config.yaml
model: "image classifier"
norm: "groupnorm"
activation: "elu"
depths: [4, 4, 4]
optimizer: "soap"
one_sided: false
steps: 8600
warmup_steps: 430
Rows from block 6 of a small image classifier, named by matrix and row number. Rows with one number belong to one channel. Each number is 200 + 20 x the weight over its row's rms, rounded and kept within 0 to 999. All counts start at 0.
After each channel's rows are labels from the 100 images, of 14976, where the channel reaches its highest value: "strongest on" is what is common among them. Only what is clearly more common there than usual is listed. The data: dashed paths with two dots that lie on the same path or on different ones.
# convs0: first 3x3 conv (model.blocks.6.convs.0.weight, 144x144x3x3, each kernel summed), inputs 0-143
# convs1: second 3x3 conv (model.blocks.6.convs.1.weight, 144x144x3x3, transposed, each kernel summed), outputs 0-143

convs0.133,233,229,191,197,228,217,223,213,190,206,242,211,213,233,161,187,179,191,194,255,154,197,152,174,170,163,200,233,211,172,199,182,160,191,213,176,217,198,186,204,191,197,178,246,175,163,193,195,215,193,216,198,212,167,208,201,227,204,210,194,211,171,185,220,223,180,190,219,208,200,227,208,206,202,198,209,165,190,196,200,241,198,187,194,211,180,189,207,206,167,206,205,213,207,226,218,193,196,208,184,181,204,221,211,170,182,161,193,205,192,218,207,193,188,212,220,178,181,210,192,190,162,167,190,189,185,199,195,205,211,212,201,203,219,244,213,227,200,204,235,207,222,195,196
convs1.133,226,258,170,165,173,200,183,201,203,196,208,207,213,178,178,234,178,204,194,194,202,180,233,188,185,180,197,206,197,178,202,222,191,223,210,189,188,214,204,188,208,216,201,196,213,213,201,180,205,194,220,234,180,196,205,184,186,179,216,190,220,184,211,195,211,213,174,204,205,205,218,199,223,194,165,181,206,215,201,161,173,216,205,217,204,203,199,187,221,195,184,181,219,199,222,226,181,200,196,204,194,185,176,182,164,196,201,205,233,218,196,172,178,241,185,137,185,187,190,176,184,163,235,206,191,213,200,212,199,217,147,230,215,183,181,224,260,193,198,187,192,228,242,220
strongest on: dots: different paths

convs0.114,195,193,208,193,149,206,197,209,188,191,178,165,205,179,239,246,198,191,190,215,208,204,232,204,216,181,201,220,215,189,163,216,207,168,201,197,177,215,197,206,173,175,211,218,189,162,205,172,178,203,217,199,242,208,201,208,192,190,214,209,214,220,190,229,216,193,176,193,285,189,194,212,189,208,214,200,190,170,175,235,181,180,205,208,173,174,193,210,195,207,162,209,179,179,134,223,203,200,197,206,185,170,218,195,158,195,214,181,210,205,194,207,220,207,186,200,152,183,186,207,179,181,207,197,202,211,216,207,181,214,206,219,190,214,205,215,222,203,212,216,206,206,176,195
convs1.114,205,161,204,230,202,194,215,198,195,202,209,201,206,210,223,241,199,198,189,203,209,210,195,200,225,207,243,191,185,186,215,185,209,201,195,212,207,213,208,211,216,196,194,172,210,185,216,213,207,203,206,215,209,200,212,198,196,185,205,198,176,213,199,192,207,193,176,188,234,195,169,236,200,190,176,217,185,190,191,213,222,190,192,187,238,122,183,167,208,200,148,198,222,202,136,211,185,208,171,233,194,198,217,177,268,199,209,241,208,203,200,161,184,183,194,207,167,175,195,201,245,209,192,184,213,216,190,197,164,184,219,183,193,197,173,181,226,182,193,190,187,208,192,191
strongest on: dots: different paths

convs0.100,217,228,202,209,212,234,191,207,173,187,210,198,187,199,124,210,195,207,203,188,202,219,210,225,191,201,208,230,194,193,185,223,232,178,185,183,222,206,182,190,187,215,209,198,208,217,195,193,179,215,225,195,186,198,182,218,217,218,198,153,182,204,227,178,210,213,234,233,216,162,177,211,205,236,203,197,191,208,207,206,244,205,222,196,158,164,199,242,223,211,196,211,208,197,217,206,191,198,212,232,197,252,181,211,238,211,199,209,203,247,181,219,181,198,183,204,198,205,208,219,235,192,151,212,176,194,196,211,194,212,215,194,226,214,204,184,164,218,191,220,200,171,212,204
convs1.100,219,233,210,181,184,197,212,205,209,203,207,210,215,194,235,238,189,193,173,153,187,188,201,207,157,244,196,194,198,232,179,192,180,188,160,211,198,236,214,209,217,242,228,185,204,158,221,174,213,214,195,206,221,213,199,204,219,206,188,195,191,190,183,212,201,196,203,206,203,183,197,216,189,208,205,157,219,191,234,199,168,223,172,203,204,184,198,183,202,220,206,207,182,197,199,214,197,176,207,165,196,243,216,234,184,210,197,170,221,164,186,200,163,183,180,200,229,177,216,208,187,246,185,203,205,200,218,208,174,208,163,217,227,185,198,211,187,208,210,210,224,154,237,211
strongest on: dots: different paths

convs0.72,208,184,200,212,187,193,207,202,207,177,189,187,194,199,194,222,179,222,192,204,209,167,222,216,171,193,192,208,198,161,202,209,175,224,170,224,203,192,210,192,193,200,186,216,211,212,185,231,197,196,199,201,207,190,209,218,216,187,230,207,196,177,224,203,192,210,205,230,181,188,173,171,186,201,194,184,219,214,188,187,227,198,147,186,127,204,161,154,148,177,188,187,228,238,211,186,217,199,182,206,191,226,219,183,214,207,189,239,163,220,205,183,203,189,190,190,198,191,191,203,213,174,178,183,177,257,198,189,217,199,183,173,217,174,189,154,210,216,204,221,196,175,176,205
convs1.72,209,190,199,166,187,202,201,205,202,216,208,194,203,202,208,236,182,201,163,178,179,202,231,174,238,213,188,166,171,186,203,181,180,152,197,201,191,198,218,221,198,242,203,160,218,195,199,185,198,210,211,204,239,218,191,195,205,209,202,197,185,189,178,200,173,181,189,181,248,211,207,190,230,216,230,173,233,215,220,214,187,230,182,227,239,190,204,254,204,204,144,172,179,184,190,187,197,184,222,197,205,201,189,194,158,184,168,151,192,198,198,152,199,201,206,214,168,218,209,201,217,232,191,194,219,177,201,194,200,186,199,184,189,196,178,195,194,192,189,178,188,200,192,198
strongest on: dots: different paths

convs0.26,215,160,234,183,161,202,205,197,194,223,224,193,198,211,203,192,193,190,222,229,202,181,180,189,161,182,209,199,183,207,205,217,193,191,200,181,163,192,188,234,199,202,219,230,185,188,192,192,194,200,227,164,197,207,226,228,204,228,198,191,210,172,190,198,206,191,186,206,190,237,206,202,200,209,205,154,222,195,220,217,203,205,213,188,216,168,202,227,179,152,199,229,179,206,210,223,212,226,206,217,194,226,184,209,184,144,218,187,197,158,218,181,192,212,198,214,214,232,159,225,150,197,232,212,202,179,222,214,234,189,202,185,201,173,236,193,168,216,193,210,215,217,232,198
convs1.26,190,147,204,211,199,190,200,203,180,195,200,200,207,205,119,201,207,195,200,173,215,224,212,190,180,186,214,174,192,174,232,206,203,200,209,196,206,213,194,208,194,179,195,230,221,190,195,185,200,212,198,197,184,192,189,165,195,171,208,215,186,187,187,208,194,204,189,176,216,192,241,219,207,208,220,226,203,188,201,214,203,207,186,217,244,215,219,198,187,190,184,193,212,199,171,164,196,214,204,200,210,185,212,174,186,216,229,199,210,207,254,209,172,185,174,231,185,229,196,205,232,190,194,166,178,180,200,180,126,170,232,203,177,183,238,181,190,162,185,190,188,222,207,201
strongest on: short paths

convs0.112,189,197,225,239,183,213,231,196,213,209,174,199,216,201,186,185,187,196,197,217,193,168,234,219,206,187,173,218,146,201,202,222,153,172,214,171,205,206,164,172,179,185,197,222,199,171,196,206,211,212,173,217,165,208,194,203,204,198,187,232,243,222,191,191,189,194,236,224,188,220,195,196,215,205,208,181,179,196,201,219,205,206,184,199,226,261,194,191,183,198,204,191,215,209,159,209,196,202,213,202,201,235,217,229,227,198,184,227,181,224,232,201,189,180,180,193,224,177,176,211,219,144,216,203,196,216,180,192,229,178,197,200,190,212,192,199,194,159,196,170,204,214,220,183
convs1.112,182,187,187,228,215,196,199,174,193,182,160,188,215,198,188,199,190,201,197,183,197,182,175,206,219,180,201,160,210,168,208,215,194,211,207,180,223,176,195,214,179,155,204,205,199,225,149,218,219,179,195,174,194,210,185,184,199,209,205,200,189,188,168,184,197,201,183,222,192,194,202,164,223,207,170,234,192,205,208,178,231,166,196,165,221,228,197,203,236,172,192,203,199,200,218,243,223,208,185,173,171,193,182,223,226,214,221,222,223,218,190,165,208,205,219,216,201,222,235,200,201,225,177,217,224,254,198,200,223,178,208,204,187,208,180,184,196,181,187,177,197,191,199,140
strongest on: short paths

convs0.10,184,186,180,213,168,182,198,197,184,175,193,217,188,174,199,184,191,205,200,210,214,178,216,191,172,186,194,217,198,186,193,197,198,214,194,209,225,214,188,224,238,202,205,223,218,228,208,202,195,207,221,233,211,204,197,213,187,192,148,177,184,184,185,172,174,199,196,201,177,188,194,148,213,211,213,203,209,205,225,183,201,207,164,191,198,197,205,206,205,191,199,213,200,215,227,205,211,217,218,171,185,187,219,245,199,191,193,198,207,213,204,172,205,187,176,195,231,180,220,197,247,200,213,213,229,283,160,186,209,185,183,202,168,210,165,169,191,158,172,216,198,202,243,165
convs1.10,185,181,186,192,197,200,195,203,199,204,201,201,214,190,179,193,197,212,204,216,224,216,231,197,184,203,214,197,203,186,205,203,197,206,219,222,216,154,204,204,174,176,184,202,185,191,171,192,178,176,189,174,144,160,200,201,222,175,206,202,199,192,195,200,202,187,204,191,209,179,213,209,199,208,238,200,226,194,229,229,231,245,203,232,223,184,239,213,207,209,166,213,209,201,136,176,221,214,256,186,227,185,177,228,190,207,179,146,178,237,242,203,214,200,181,208,202,192,207,196,203,193,209,196,211,221,200,207,169,185,200,232,190,186,197,221,187,177,197,223,208,210,239,224
strongest on: long paths

convs0.132,196,195,199,176,191,208,220,176,226,202,215,179,208,282,213,195,228,182,174,188,191,178,190,194,159,192,202,196,229,160,187,216,190,186,192,204,203,195,221,199,201,202,215,232,188,161,233,178,191,224,190,179,215,229,159,190,216,212,201,234,209,199,191,204,214,192,205,181,206,186,233,207,164,214,189,212,209,170,212,201,205,169,194,198,209,185,216,236,175,202,184,195,205,203,200,172,222,181,196,219,168,214,237,225,231,223,192,218,170,215,205,200,188,155,218,192,176,188,161,175,220,180,214,202,221,196,185,183,195,222,193,212,224,229,213,214,205,204,196,208,177,163,212,184
convs1.132,179,228,160,214,208,189,158,188,206,225,207,191,197,190,179,207,190,186,182,197,183,194,192,229,238,156,201,218,239,169,197,199,175,215,205,198,183,205,214,173,220,239,186,197,230,232,207,189,189,202,209,220,186,200,209,202,198,183,199,161,202,225,187,174,209,195,223,191,189,190,221,200,228,209,217,175,196,234,203,173,190,201,191,197,213,209,210,183,183,211,177,185,189,190,213,185,196,181,179,150,206,208,201,214,178,193,185,168,208,224,237,176,206,247,167,185,203,174,205,211,186,182,227,212,208,199,218,242,231,207,168,182,200,235,178,240,231,206,232,180,218,175,201,201
strongest on: short paths

convs0.34,198,187,194,234,189,214,180,214,209,163,215,186,181,197,229,193,225,192,175,205,178,203,216,166,184,219,172,185,200,190,182,194,172,187,171,145,183,167,184,213,207,212,197,182,193,200,218,198,243,206,238,187,217,207,206,193,181,195,178,205,205,211,190,220,198,185,196,175,196,177,186,194,236,205,225,195,226,229,216,216,227,186,221,215,212,201,226,244,163,223,188,237,208,189,166,193,185,186,168,221,228,224,194,205,182,223,185,208,175,228,187,186,201,203,172,219,178,165,166,212,159,202,211,210,225,201,216,195,204,172,217,206,164,218,220,231,223,196,226,197,184,209,201,219
convs1.34,197,214,179,201,199,195,208,191,193,214,187,203,213,217,200,172,195,193,209,199,208,194,198,206,211,182,170,197,210,219,201,223,208,200,233,188,176,193,208,176,196,173,192,217,209,190,221,189,197,194,164,186,198,199,174,222,189,187,193,216,195,205,196,218,181,189,188,207,202,207,181,216,177,176,217,223,211,193,229,177,203,202,190,209,237,222,199,219,199,191,198,169,206,176,176,169,221,168,257,192,193,182,185,181,188,183,170,142,192,166,262,168,224,240,157,238,194,185,250,233,164,221,244,218,203,223,194,206,203,202,204,205,190,189,170,176,207,175,194,192,197,233,205,200
strongest on: short paths; dots on the same path

convs0.111,232,176,229,174,219,215,200,177,213,193,212,218,219,212,211,206,213,207,172,195,199,195,198,212,201,195,223,184,239,190,211,196,216,181,230,199,202,174,189,218,204,192,221,169,206,178,200,212,153,191,166,208,176,197,196,206,194,184,195,211,206,246,201,197,222,206,199,173,200,164,229,238,209,205,205,190,178,206,237,199,216,201,203,197,213,182,226,247,169,197,176,196,161,173,207,190,156,165,193,196,196,205,169,199,199,193,184,208,203,166,183,206,231,208,209,233,182,208,202,198,158,208,241,151,160,180,175,221,188,235,198,234,188,222,205,187,207,205,212,209,207,195,199,228
convs1.111,207,174,190,234,190,196,182,203,212,204,197,176,210,180,219,181,196,207,200,205,201,221,166,217,194,206,234,218,215,215,205,188,192,198,204,197,200,207,188,190,195,199,195,174,200,176,193,200,211,188,193,182,204,192,218,210,200,181,223,200,191,202,185,204,211,209,190,182,186,202,205,197,171,184,184,216,190,163,198,183,225,185,184,173,197,192,190,160,221,197,183,243,237,250,180,237,219,231,216,224,214,212,236,238,256,226,249,259,253,218,182,224,166,184,187,167,187,197,179,208,210,215,199,176,229,238,202,202,200,201,238,191,184,196,210,181,179,209,195,181,205,210,194,205
strongest on: short paths; dots: different paths

convs0.67,198,192,211,178,189,192,200,171,205,206,184,177,202,173,204,188,219,207,180,218,209,191,180,208,182,184,178,191,168,187,207,196,196,167,196,215,198,242,224,172,210,199,203,177,180,195,197,255,210,177,213,190,186,205,178,192,190,174,189,218,196,194,195,186,207,200,157,207,149,185,234,172,213,216,196,186,218,224,189,196,187,184,244,230,217,218,202,219,226,181,219,183,199,196,227,167,216,210,217,167,209,168,192,195,180,161,222,209,206,171,210,208,199,187,232,233,178,189,181,208,189,178,199,215,203,184,210,218,230,227,197,188,227,230,186,252,187,209,219,188,192,200,145,224
convs1.67,194,205,185,195,200,186,161,190,193,201,184,209,175,187,239,242,195,186,211,203,197,206,205,209,213,241,232,206,204,176,180,187,206,209,208,206,189,211,211,205,196,206,185,159,229,188,206,184,206,202,189,196,194,191,183,210,218,197,196,223,192,186,225,209,176,212,223,199,179,199,179,183,231,219,203,159,220,227,211,209,186,211,214,222,181,136,231,227,215,213,186,211,203,189,230,185,198,183,209,184,187,234,189,240,207,185,182,120,210,203,217,182,186,213,170,193,229,210,184,174,168,180,194,225,234,207,199,170,233,208,185,187,220,175,193,215,233,208,197,234,205,187,207,195
strongest on: dots: different paths; short paths